From a checkpoint of a small contrastive image-text model: 3000 steps.
Rows from block 2 of the text encoder, named by matrix and row number. Rows with one number belong to one neuron. Each number is 200 + 40 x the weight over its row's rms, rounded and kept within 0 to 999. All counts start at 0. After the name is the row's rms in percent of the matrix's.
# gate: MLP gate (text_encoder.blocks.2.mlp.gate.weight, 1024x256), inputs 0-85
# fc1: MLP up (text_encoder.blocks.2.mlp.fc1.weight, 1024x256), inputs 0-85
# fc2: MLP down (text_encoder.blocks.2.mlp.fc2.weight, 256x1024, transposed), outputs 0-85
gate.377,111,195,175,219,162,185,117,267,177,166,183,245,161,162,215,240,202,176,197,223,172,178,256,197,227,151,244,207,219,204,280,221,131,149,199,258,266,191,177,166,132,199,180,256,190,243,221,168,234,180,251,299,202,138,143,217,200,252,175,173,136,168,213,180,278,183,237,212,115,215,181,154,118,141,134,183,150,174,261,159,189,262,207,252,180,181,224
gate.378,093,132,169,239,189,230,163,166,222,126,169,212,255,190,238,169,185,156,255,147,260,184,147,147,160,232,192,192,188,221,194,139,186,204,216,223,202,199,181,236,211,199,188,222,160,175,107,183,159,282,290,138,239,177,144,241,160,216,192,169,221,207,110,144,156,264,155,204,276,193,185,249,228,199,120,191,198,203,152,191,203,167,164,230,258,198,222
gate.379,097,187,193,199,165,208,185,194,219,173,180,222,185,162,219,198,151,201,210,237,210,221,228,269,229,192,243,202,206,210,197,196,147,160,178,211,201,161,212,168,165,237,260,161,252,238,167,280,208,216,142,229,196,218,256,229,165,237,232,164,307,132,209,196,197,241,187,130,230,185,189,160,278,236,246,238,270,190,261,181,111,236,221,264,179,167,193
gate.380,109,204,176,237,289,147,251,213,200,207,219,150,154,173,238,215,237,287,154,239,133,259,148,138,283,183,227,291,229,193,198,242,189,299,209,210,238,193,190,140,189,193,129,165,203,198,150,133,214,152,173,161,226,162,196,182,224,193,219,147,203,162,218,275,230,248,153,179,237,196,178,223,173,174,213,159,194,164,268,157,243,273,179,217,194,166,177
gate.381,104,149,303,176,219,173,186,165,201,245,171,164,212,168,144,248,189,177,161,150,165,216,169,190,158,179,163,244,208,276,198,279,118,179,182,194,182,261,142,248,128,201,162,230,238,235,183,172,250,180,206,199,260,239,172,217,168,246,188,93,230,262,195,154,246,175,229,205,190,208,205,270,215,214,168,150,221,222,138,238,210,192,191,185,123,178,250
gate.382,105,149,236,203,167,269,217,227,170,200,212,187,220,226,209,231,138,208,208,183,191,213,180,198,141,144,215,186,191,155,214,240,228,158,120,175,186,222,188,192,189,171,256,198,161,263,226,293,262,211,191,237,194,251,129,227,309,225,152,206,237,193,201,156,163,272,209,207,183,236,197,156,140,238,191,227,193,201,154,250,198,174,213,180,179,202,283
gate.383,098,162,167,156,189,187,250,208,160,256,197,197,241,167,218,201,240,164,261,253,179,180,130,180,248,177,181,168,247,172,181,158,198,131,213,143,153,188,223,295,220,160,245,212,225,159,203,143,200,213,233,169,223,246,215,137,255,187,268,210,220,225,177,249,204,149,243,206,232,170,269,242,249,137,236,165,212,213,179,219,112,245,62,277,234,231,163
gate.384,107,230,206,209,243,165,155,251,200,172,154,120,157,192,246,254,260,214,149,214,176,143,193,136,180,207,150,207,173,168,119,216,196,167,185,150,237,233,243,232,169,129,152,210,217,190,198,195,294,223,253,145,229,167,190,201,236,199,207,202,242,301,153,264,199,242,258,230,220,165,229,147,202,184,178,239,191,279,127,134,185,282,224,158,229,172,251
gate.385,087,226,190,225,232,238,209,228,206,146,267,127,211,274,213,181,218,233,164,234,191,166,216,269,191,197,191,171,214,193,207,229,210,179,174,136,157,186,271,234,183,144,190,149,212,285,192,207,174,173,205,203,274,174,158,152,222,169,208,200,205,112,202,121,208,202,139,233,115,195,183,181,237,224,181,138,240,143,221,162,223,158,180,271,213,229,179
gate.386,098,218,187,182,233,187,140,209,197,246,166,158,225,200,201,177,171,209,169,188,154,189,165,165,241,210,138,150,228,274,214,188,194,233,269,195,213,189,218,103,212,239,230,160,211,275,202,187,219,187,186,197,218,125,161,210,121,179,222,230,189,149,297,240,181,234,154,249,177,175,174,233,131,178,194,175,219,215,143,227,236,150,110,228,141,147,137
gate.387,100,214,229,207,164,244,225,168,239,150,207,208,201,185,230,160,197,155,212,198,244,155,161,174,195,213,179,211,186,188,253,151,202,180,236,207,200,300,124,195,159,225,164,234,233,212,242,221,222,298,250,241,244,248,168,225,204,136,225,111,196,167,214,223,143,216,150,147,212,213,244,197,161,201,159,226,186,245,155,247,217,254,140,122,199,194,181
gate.388,118,235,223,235,106,251,198,176,263,245,202,201,200,153,216,213,121,166,205,131,161,263,273,235,208,217,197,187,120,179,234,180,255,151,179,150,170,273,177,171,230,128,137,165,176,230,272,123,253,260,172,309,212,163,190,236,216,211,237,199,141,211,218,152,241,174,175,245,166,188,185,197,147,183,135,158,127,166,134,165,229,219,205,214,221,253,197
fc1.377,112,196,182,228,175,168,224,105,167,152,211,184,200,191,192,232,208,230,203,210,163,192,249,241,269,180,199,152,157,227,211,214,138,247,209,182,217,142,179,176,185,168,255,187,119,194,190,152,186,193,181,170,171,208,201,174,235,121,140,141,201,224,180,145,143,227,203,196,196,194,220,241,220,215,280,252,193,192,210,170,272,199,189,177,172,218,127
fc1.378,091,121,159,189,255,178,198,259,219,166,171,249,240,192,212,118,224,158,211,268,253,194,130,230,189,226,157,182,214,188,158,233,145,224,269,261,184,230,193,188,104,209,183,248,220,171,166,199,208,232,197,186,230,177,221,199,238,130,216,201,213,177,299,144,177,201,180,186,179,206,185,178,274,183,189,228,191,185,264,226,197,160,193,224,182,203,150
fc1.379,093,137,215,142,176,176,235,245,142,207,185,135,179,229,211,246,207,193,142,209,215,198,222,230,198,218,228,144,264,253,285,174,151,207,231,187,246,244,114,209,204,204,176,204,206,210,245,202,220,251,168,177,259,181,158,182,143,271,188,182,239,185,201,168,138,233,179,198,230,206,232,248,256,143,276,209,177,274,283,203,207,204,219,221,249,233,206
fc1.380,100,209,194,158,171,233,235,161,168,184,210,210,245,214,193,270,117,123,185,197,239,205,173,222,197,198,195,174,215,137,240,232,245,222,156,242,232,197,245,217,234,192,248,196,223,236,147,329,230,209,221,199,213,215,182,197,180,175,128,192,219,214,215,222,229,255,196,128,207,235,261,243,154,187,167,176,212,160,222,200,231,179,202,200,186,184,115
fc1.381,107,222,279,215,204,205,174,176,250,210,189,210,207,156,166,222,220,246,240,191,225,154,235,222,220,143,184,212,208,244,195,162,226,231,219,194,194,158,222,220,209,234,202,210,127,212,220,168,138,194,190,168,165,207,224,210,242,246,242,174,249,194,258,167,110,157,164,230,221,154,212,182,157,177,233,209,195,286,256,180,198,195,168,224,204,225,168
fc1.382,109,151,224,228,188,178,245,243,181,211,181,200,183,186,195,222,202,193,178,247,197,164,200,207,247,181,160,150,238,223,205,134,257,219,251,200,254,201,197,192,228,170,216,206,243,147,199,203,177,199,184,213,239,230,211,153,146,229,304,133,213,253,197,247,228,216,193,184,151,131,214,266,253,268,190,237,164,123,175,210,195,240,186,215,263,187,169
fc1.383,099,198,189,202,172,218,152,230,281,200,175,181,217,222,159,211,245,163,143,187,232,142,203,188,164,234,218,99,206,137,175,205,249,149,201,254,180,186,168,189,175,239,247,204,203,226,167,181,157,218,205,174,219,130,163,257,233,191,222,156,216,130,205,222,203,186,143,210,175,171,179,257,170,138,236,269,176,191,169,215,157,211,237,173,215,163,210
fc1.384,112,207,122,216,178,193,182,261,230,134,135,154,180,157,175,214,127,173,160,208,224,120,170,186,166,124,199,174,224,142,183,207,194,175,153,228,161,155,180,189,228,231,144,163,177,214,227,208,214,220,131,125,211,207,213,257,201,145,164,146,256,204,202,160,207,194,256,202,220,192,164,236,233,170,130,187,191,281,218,193,201,196,259,188,241,246,225
fc1.385,082,143,138,212,238,158,214,236,199,247,234,241,156,196,148,216,206,174,256,198,225,183,190,250,167,217,207,209,171,272,216,199,126,169,208,194,184,140,192,217,214,102,196,260,266,204,252,172,261,221,236,227,230,175,203,214,241,281,221,172,175,182,289,249,203,237,210,241,222,218,230,213,195,202,258,189,273,192,243,137,156,224,265,179,289,246,228
fc1.386,095,190,247,266,130,230,246,109,218,217,214,226,199,167,228,182,269,157,201,144,204,206,160,237,176,271,196,266,194,254,191,176,233,213,182,176,197,153,215,177,192,185,254,197,230,251,233,233,166,231,122,258,191,222,233,187,247,165,169,99,176,206,259,173,214,221,153,228,170,209,254,224,167,190,224,211,211,148,177,225,215,76,206,163,258,236,178
fc1.387,098,213,237,235,239,212,160,177,220,212,236,215,217,167,222,147,191,199,178,214,245,167,201,186,219,175,155,153,253,270,208,117,150,168,241,204,173,264,181,193,190,215,179,197,214,287,172,198,206,277,148,215,186,241,261,202,213,237,284,172,196,197,285,255,197,205,163,170,213,262,234,239,222,213,162,244,191,163,185,220,190,176,176,233,251,217,210
fc1.388,112,176,160,152,243,182,215,195,248,173,165,161,221,209,287,263,200,186,240,312,194,142,200,219,213,161,217,205,196,237,175,175,209,220,196,238,218,136,191,181,172,212,131,147,140,216,116,248,214,240,263,183,180,173,222,219,174,209,149,250,213,254,157,210,171,212,233,180,249,249,216,214,198,176,262,237,231,204,174,159,203,129,177,156,106,148,168
fc2.377,115,267,150,227,260,252,126,200,247,230,145,212,194,164,128,240,204,159,254,303,213,258,197,193,193,175,187,241,182,193,195,220,181,215,204,129,179,191,169,184,186,246,201,144,172,160,207,232,241,189,183,188,221,228,187,176,198,202,200,244,210,191,203,191,225,194,266,161,136,232,138,222,183,187,211,132,182,228,148,75,157,155,228,187,198,219,138
fc2.378,083,143,265,201,163,75,130,148,197,215,172,122,212,201,227,181,231,249,280,136,260,199,215,222,214,180,181,233,228,182,231,171,205,226,212,247,214,219,215,205,220,144,249,217,225,211,165,195,226,277,145,211,207,184,176,138,193,219,146,188,166,156,245,185,271,176,226,230,151,234,222,249,217,222,286,181,176,270,222,229,166,130,253,204,250,206,253
fc2.379,089,204,169,264,237,248,170,134,182,237,207,133,192,160,170,179,130,178,245,153,198,187,131,160,194,215,230,244,193,206,181,194,135,125,211,161,229,242,211,241,145,258,185,135,207,206,156,199,271,205,200,192,182,190,154,198,215,200,161,146,178,264,245,237,207,217,247,195,156,166,135,198,200,196,154,218,242,122,168,200,171,233,247,207,223,185,341
fc2.380,098,260,178,254,142,167,124,212,239,277,99,169,235,146,207,205,215,216,256,159,263,232,211,242,182,198,222,107,229,214,174,192,146,227,255,175,82,147,210,199,221,177,253,167,210,202,206,264,225,218,184,223,166,190,245,207,129,224,224,106,151,229,160,188,177,116,187,184,192,182,294,71,204,210,174,226,170,298,158,177,212,154,160,241,218,220,179
fc2.381,109,110,175,128,206,279,162,201,168,208,234,197,193,165,202,131,189,117,215,212,202,205,108,231,155,195,214,249,178,166,166,191,211,215,186,255,229,178,135,240,170,213,201,207,173,178,183,207,179,193,202,247,132,201,150,178,245,224,226,252,217,252,189,240,168,261,231,179,199,192,245,155,208,208,188,185,192,236,238,193,175,242,180,207,225,218,231
fc2.382,107,242,238,162,181,143,194,110,182,223,174,275,167,181,237,182,128,170,256,159,271,161,144,182,176,223,223,153,181,187,137,228,267,210,178,196,218,231,154,214,166,260,248,183,133,300,214,275,178,167,235,239,176,187,215,205,250,157,164,261,234,208,153,181,173,196,169,209,208,163,211,172,190,138,215,176,270,252,157,156,118,207,187,180,264,261,182
fc2.383,108,176,208,162,173,207,204,161,254,139,229,158,195,189,260,237,226,211,254,160,147,168,153,249,213,213,216,170,207,211,148,179,157,194,197,185,234,210,238,223,247,193,157,242,193,225,196,165,244,148,193,297,148,142,243,181,194,264,207,268,196,246,154,238,199,174,230,155,270,227,202,228,250,230,152,143,242,193,231,222,188,195,253,207,232,266,193
fc2.384,120,208,248,174,142,198,191,228,252,167,197,185,181,241,206,214,184,338,218,173,207,180,181,175,177,142,158,226,245,78,199,188,212,171,165,223,284,167,186,212,206,152,174,201,173,123,247,154,261,158,227,200,214,240,201,175,243,227,196,195,172,253,245,218,241,263,169,216,238,224,164,178,211,201,161,248,196,232,158,217,201,235,237,146,128,218,226
fc2.385,084,215,201,239,171,187,222,149,243,213,162,177,256,202,142,251,199,174,188,188,158,226,152,195,182,174,248,180,108,212,201,207,297,183,138,183,226,216,182,157,228,210,239,135,218,161,194,205,169,111,214,186,184,174,138,120,150,115,175,282,183,190,166,248,146,208,145,246,203,214,246,193,145,159,194,212,200,216,189,201,198,240,161,242,249,187,307
fc2.386,096,267,255,194,203,153,171,224,176,211,277,179,165,245,178,217,177,97,163,183,253,195,203,174,164,182,246,211,196,167,179,179,237,233,243,229,206,154,164,206,149,259,155,252,226,162,244,217,214,150,226,180,197,214,176,184,182,180,169,160,186,246,198,304,193,217,206,219,231,161,148,147,223,166,206,224,207,264,267,201,284,248,215,221,158,231,165
fc2.387,098,272,184,233,211,216,159,234,182,127,176,175,178,202,124,195,243,280,239,180,268,113,175,227,261,182,170,178,163,138,223,150,168,221,164,240,170,190,266,245,161,228,232,215,126,173,192,211,205,209,205,258,196,233,202,164,220,175,186,143,151,237,211,212,165,189,179,258,154,130,224,167,120,178,169,168,215,162,211,213,243,192,206,191,135,141,145
fc2.388,140,178,188,199,201,117,198,230,222,181,221,226,213,243,206,145,272,183,177,149,150,157,220,252,162,206,164,219,187,189,188,185,170,152,149,201,185,230,211,265,215,207,289,173,275,205,228,267,154,209,241,161,212,206,257,149,229,227,200,205,151,172,201,272,234,258,209,197,219,172,112,322,231,195,160,168,236,131,120,236,229,201,207,228,225,203,256